From a checkpoint of a small image captioner.
Model: 10.3M parameters, encoder norm layernorm, encoder patch size [8, 8], encoder layers 8, encoder width 192, decoder width 256, decoder layers 7.
Rows from block 2 of the image encoder of a small image captioner, named by matrix and row number. Rows with one number belong to one neuron. Each number is 128 + 24 x the weight over its row's rms, rounded and kept within 0 to 255. All counts start at 0. Numbers have three digits each.
After each neuron's rows are labels from the 100 images, of 14976, where the neuron reaches its highest value: "peak on" is the class under the peak; "strongest on" is what is common among them. Only what is clearly more common there than usual is listed. The data: pictures of board games with random positions, seen at a slant. In brackets: how many of the 100, against the usual share in percent.
# fc1: MLP up (encoder.blocks.2.mlp.fc1.weight, 768x192), inputs 128-191
# fc2: MLP down (encoder.blocks.2.mlp.fc2.weight, 192x768, transposed), outputs 128-191

fc1.48:144106145108095149117144113137143137138127152168117125147118075114168131170153137112170141148148143118124145110102113110104138145112139150158108058111156158104158094127125118134106094089149164
fc2.48:095116166124131136145109116110122146135140136131183158128130128103153130144131149117155116154146108155117131107142146158117118136159107129120174108137091107117139122147101136134153148119159121
peak on: table (93 vs 36)
strongest on: first side has more (90 vs 44.2); nearly full (78 vs 34); discs in an upright rack (44 vs 16.4)

fc1.223:128112098132126180116119123157156140143148165162156134143160107119096113151127130130094151104175112118137116153152131112150165130107105111146166096147170148141149141102123144135136087152151153
fc2.223:107105154163188111137090091113091115113155135200120151090123131119120114150097146111112111132101133138156129123131156119113123119159110100122090129108112109131127145160136120147070137103111159
peak on: piece of the second side (26 vs 2.3)
strongest on: nearly full (100 vs 34); second side has more (95 vs 45.4); stones on a line grid (65 vs 16.8)

fc1.99:129164154147132093105092163134159100088146149111135132098135143156119123092108151126150157140147098140107140111125131123118158072150143153123118149132106134132129129134137161147153064145130148
fc2.99:127155119176112128119157128093150135116077130135148145123117137114106126144167111138117112082116126138126100107123136130136151088125125123151108093102119163127133080103146126095151108164116131
peak on: board (94 vs 59.3)
strongest on: second side has more (95 vs 45.4); noughts and crosses (93 vs 16.9)

fc1.132:105093163109089132131106107136163148152140132125089096070134072122108110133180149138123110132088187142117142108165132129158119110101114122168121124144124180131132107147153136159140096123131147
fc2.132:144104140135147137112119139118138101133112108135162144128102158096122123142142097147123156109142116102118122119166106129119090156139153089134112127151113134148122152122101165107133165143153079
peak on: table (75 vs 36)
strongest on: noughts and crosses (48 vs 16.9); digit grid (42 vs 16.4)

fc1.649:131099133097121113132112115108132071108098180121181099127137093103104140173155151108161100120081131127116126140149122160145104140117114102130082129111128158124172139139108134148174105159079123
fc2.649:154110155102158137094156125152120179107127122118138146111136169125127128115106137121103163158124115142104121141121126141152106130159105111137100077132101155132129111136172114119153096134120178
peak on: table (65 vs 36)
strongest on: second side has more (100 vs 45.4); noughts and crosses (47 vs 16.9)

fc1.395:090125087103129058141144077133089127123151120130144098101073077105089139129108143071124126114104108116110125113129095147102147173155119096156110125132086122164123121075099134108101156146111100
fc2.395:155150147143162151132095101133112119140137111148126119132120142123108089129133140193156104150132142157133134146116170059134122115124125136068144162112116120078163083156146113121122152106163125
peak on: piece of the second side (29 vs 2.3)
strongest on: nearly full (91 vs 34); draughts (54 vs 16.7)

fc1.170:140156115145107172132101132134107145134120102157089093105151131162118138131149130106102160122171125153111143103132108095133117132101171142143112135133117168142157120098112104080164120123176108
fc2.170:100096147130174088129122101118116132104102150140150126122108147077100120149110133145148106140111095161088116096092129159128124118164105121132098126086091128128114142089115119129099114087119107
peak on: table (100 vs 36)
strongest on: first side has more (98 vs 44.2); digit grid (51 vs 16.4)

fc1.476:087133176071137131117127102134133126110122130121124109107204117125130081148085133178125147160117149125123114109122129139113138103178136157144117140150095099146124144113116066146090145124162111
fc2.476:121122139141152120100136144097121114174119134102157101156114140127142116094150151104117109149126157096154131178146094160147113143151133109108111096137121115136135142103147134147132161153075163
peak on: table (75 vs 36)
strongest on: first side has more (93 vs 44.2); noughts and crosses (55 vs 16.9)

fc1.370:147158145153146104159116091158159133120116093139140131166109098138112130121143135132124093115138141112095126174136110124134135126143133150089107134126128126166133212115160102140097123156108079
fc2.370:100133120114108151135164163109165111100126097084138115134141149165140099131106158164135103152141148110145171197130093143113112078134141105119156118184133090112119176102143098111134158139069142
peak on: board (91 vs 59.3)
strongest on: draughts (91 vs 16.7)

fc1.671:131189132147160118086150114139102139146147090089145159162116111134087158144094155127131159160154157134163126110134138105129115124138088117126159147101132144147114116133127118117115136136144106
fc2.671:141093110101133096117118121117101118100116166103097096124118100095136111130113111085130094118127141082131151135107123126099107160095139139132127110153081107090130111100145145129149110121111169
peak on: piece of the second side (56 vs 2.3)
strongest on: first side has more (77 vs 44.2); nearly full (65 vs 34); stones on a line grid (60 vs 16.8)

fc1.171:077119129092135124146161103138137128090121147116113090155154120160152096129157135162097101115114135131141116106112088097157133059158136124148160131149141113094108132136116107131119108138118132
fc2.171:152127102144125124130096092161163093098147098131153126142120121121124144137096095151135169112114135123065096152096088126088162165143150133097099153084126149150154143127163121127134162109147109
peak on: piece of the second side (38 vs 2.3)
strongest on: nearly full (97 vs 34); second side has more (87 vs 45.4); discs in an upright rack (78 vs 16.4)

fc1.157:125058125140101095180131066114097099151132152156169088115115152132116110133142122133139100113131140102123150138098138139147145161071087133127142150118154157132111103082104138105108141130138154
fc2.157:174141117158113160136135117162139104091122151167137127094171143103094128135155113123119156150130115125151111137084136115120110093130148138115137182163145110117120141187107096145127118128137121
peak on: piece of the second side (39 vs 2.3)
strongest on: second side has more (100 vs 45.4); nearly full (82 vs 34); discs in an upright rack (41 vs 16.4)

fc1.58:081156137194079137104099119132126102124129150122124138079168112136143128152140127118148142094111156118136141107115160124162146083132150153125133089145107169106142122164122108124103117117146127
fc2.58:125130143136158094117148148104112120105121151100136120125107063119124113110105156103129139105123098137094132054102121085077131125126125086172114144171117097123157130146086146115168120087142087
peak on: table (72 vs 36)
strongest on: nearly full (100 vs 34); first side has more (82 vs 44.2); discs in an upright rack (59 vs 16.4)

fc1.648:123126112163073142114113099130113113133117141142128121121141083130096163147129092126139114134139142125128145083121139092128148137070101103116148074119157120130142116164091094141087121140159140
fc2.648:073122126061154123135123108110141109124091106102120091143117099089198103103105170126147119131148087149123115120122147107119090140123135150092149117122099096068124116090109136095126147101113079
peak on: table (93 vs 36)
strongest on: nearly full (92 vs 34); discs in an upright rack (74 vs 16.4)

fc1.121:131128127123154147119186087139132145154164134103100132161093145098097087115153125169109150093147142102127140091116094140143133107156133093162119125149126099143102081090118133127135116090111113
fc2.121:134186121164117115131125191111153121166082154101137155145134141156128110116149132142128059099098164149119127125150106095130126109116127110133112128157136069117136121122170123126175144114129147
peak on: board (100 vs 59.3)
strongest on: digit grid (97 vs 16.4)

fc1.634:116161130131159106134110105112142108120107162076119117141099156143136150132148147158130130128090118109129110129167136153081115141087139089129153093117161142106129105105151171112127165133106144
fc2.634:114091146107128147151105130151115119129171128077141145130155098145130087111118102110123081118149153120127137102185135151123155130140158125127152136105153117128143142144113117164109105114134139
peak on: board (95 vs 59.3)
strongest on: draughts (100 vs 16.7); nearly full (74 vs 34); first side has more (74 vs 44.2)

fc1.207:172112121142149143147132112110132134176153166133157126137119158113096110147090170084147175114164113153139083130134136136119106149086140100111139145114107121132143106089110137131101137120127153
fc2.207:118145113128136115142146119132120101125130144130129186111150141096149132129102123143104152158129131139142121153097135156137104163124069152083193112118157101116086163107128098147153150120121103
peak on: piece of the second side (31 vs 2.3)
strongest on: first side has more (83 vs 44.2); nearly full (68 vs 34); discs in an upright rack (49 vs 16.4)

fc1.239:170138137061090168131130182142130132109127121106126129110150115123165132155084121082095151148139148134123159124129152135078142105151151154144142162115150151140138116124169131120090141127136099
fc2.239:156069144136144174132152108122149110142132128171103118145107116105109143140132136121124142127127124116110127169146139135147135118127145125124121102136133159159148126135135180124155162118167140
peak on: board (100 vs 59.3)
strongest on: first side has more (100 vs 44.2); noughts and crosses (96 vs 16.9); nearly full (71 vs 34)

fc1.101:119116116133158106151130121081149141173125148097115119091136109140123124154113146149118099128108132099131144136139145156157177161093106110095133175145099117132119192133095119138095132129115174
fc2.101:121140181149106169161105126151162101102120146149166143173135140143086129120143113146152120143172120120152110100101160111105111140127131137137182149142150158105117119139085118127114158136154112
peak on: piece of the second side (64 vs 2.3)
strongest on: second side has more (99 vs 45.4); discs in an upright rack (72 vs 16.4); nearly full (68 vs 34)

fc1.668:089087149111146130121109129115120084133128112118127126139149094138131125154135148100120093122101141119169158101100095076128100125155153093156084170140145121150140176142076100116142116101168156
fc2.668:141163118140135096113158148140154113118106146128167104122108113147128098122147164167192164103109119113112121123152120139113142120147134120136149108136098098128091083168128134143191131107121086
peak on: table (79 vs 36)
strongest on: nearly full (90 vs 34); first side has more (82 vs 44.2)

fc1.342:157117097144117150130144165158083111128119105152131119108160138124112107158110119119162145120124098136089116117126090120142174126143131088142116149092136095117121112123107098147122120121137092
fc2.342:104105108168127126119116119126122120132089144147152124132122122099113129127157125119100110132082127079115129105108151101087113093136167088118110124125104098169146119141128132137153124140181106
peak on: piece of the second side (57 vs 2.3)
strongest on: nearly full (100 vs 34); second side has more (95 vs 45.4); discs in an upright rack (85 vs 16.4)

fc1.251:119124085108109097119152080123123115165120117132114111153104100120110102130125154138112118083098131107137101128181127201101139152072119104118118146115110137135130131151086151111142104170092095
fc2.251:146110134149150146172121097138078105084137168136140129070152142097160133143126121144143115136159096118157160137083166122137113133141135128092167096129128118112101143129089063134103134096131098
peak on: piece of the second side (47 vs 2.3)
strongest on: second side has more (98 vs 45.4); nearly full (88 vs 34); discs in an upright rack (61 vs 16.4)

fc1.331:127099115123175082133140159173120115103118159121117149131073114102122124122094090106151168115129135125103132158091107139117110142123140126102162133135098134130105123114144166132139134162150114
fc2.331:137151129151143135112127136103113169142116131165148144138131133132104136153145139164171104083109166141115106165138129131146137111137121124190118153152168125125161107082152124123113122125119136
peak on: board (97 vs 59.3)
strongest on: stones on a line grid (79 vs 16.8); first side has more (79 vs 44.2); nearly full (68 vs 34)

fc1.123:112149167123115111145111097118159167141131177122068122104086109112155115117106124163138112125108110121147094137142137115103127141109115140104134116116131117115157127119147103145063168168126125
fc2.123:121136124099134124094153104115119107081136114124144116117112134131147154161121122131093134142127143147099153121126171132107132112118136153085159128142122140119137101101160145102179186136125131
peak on: piece of the second side (47 vs 2.3)
strongest on: first side has more (79 vs 44.2); nearly full (74 vs 34); stones on a line grid (62 vs 16.8)

fc1.134:140139147146110163103183132105149143131130087201107102115145152141125093173100120143111154164134112125142070112122132173140123173106151145151119147136090174155155114118187146105118159120153132
fc2.134:098106139126116113123148152122134103112110163093091158131082145107124114116088112156126124111139129166168135104147121127132091157178127097140132121074138074122122144128113114118111129103158121
peak on: table (72 vs 36)
strongest on: first side has more (99 vs 44.2); nearly empty (81 vs 34.3); noughts and crosses (40 vs 16.9)

fc1.191:173128138115149151094168110079111143122135084112130106127143164087085148122087128130111109131114117162117137137127121084128157131153151138163100165133097130136127116136135142092099094125135111
fc2.191:143142124133141102107103141134169095128112172139106121109159114149136107183136118201120117142126145104149122156112113152142106111151095100078116107106096139129124173126132098093104153097106130
peak on: table (91 vs 36)
strongest on: nearly empty (90 vs 34.3); first side has more (89 vs 44.2)

fc1.627:108110133123185120115115070143114110117137178156157119128124112142125103119103179144171121100089121128105115135107149159113117092122151107117154184141124104141104135122106143102068145121136103
fc2.627:152151085158132126137109141135157135128131143135101101111124144167110111122159118118102128075113070120105101120121107097121160173124095149121136166107136108141156096107106107149135122143116121
peak on: piece of the second side (51 vs 2.3)
strongest on: second side has more (99 vs 45.4); nearly full (93 vs 34); discs in an upright rack (70 vs 16.4)

fc1.640:143123133152122146115182104147107132130116148146099125118090132133165136158130148133138140108107105139138147092121093148133144120108098107127115103152114107173155094098116143113144108139118099
fc2.640:122148133121134131144147160112103129090118137129156159149134149108079101116054127170080143132132152140114109132146163073162068106158082083121120131126108118149117109105106120137148133125129137
peak on: board (100 vs 59.3)
strongest on: digit grid (100 vs 16.4); nearly empty (74 vs 34.3)

fc1.97:098147151144111126153155143097072168133155132110120088089093081115131128124124091129098162105148111111106100125085110110124150113119093125133107144132066123112108131132102156110103124128131139
fc2.97:112138117143112150102136148164169131122157117155135123138095165141134089137200104130131150112146132132144112137129118064104124122145157111157138138164172120156147080163130101136108157117151090
peak on: piece of the second side (31 vs 2.3)
strongest on: second side has more (100 vs 45.4); nearly full (96 vs 34); discs in an upright rack (36 vs 16.4)

fc1.646:128086079143124150117114104153165090100109142137158164155126092154123110115134163130125123077105110128136113129139094092154136137116160081145114100182082143176131129172129143168113087166100157
fc2.646:110137145115127140151121120127152134149094129142158127102084158094102106130155118104143106139167113126120077110121113123102115119119109121159133102137100150143135115106168119114159117121126106
peak on: piece of the second side (32 vs 2.3)
strongest on: nearly full (100 vs 34); second side has more (98 vs 45.4); discs in an upright rack (55 vs 16.4)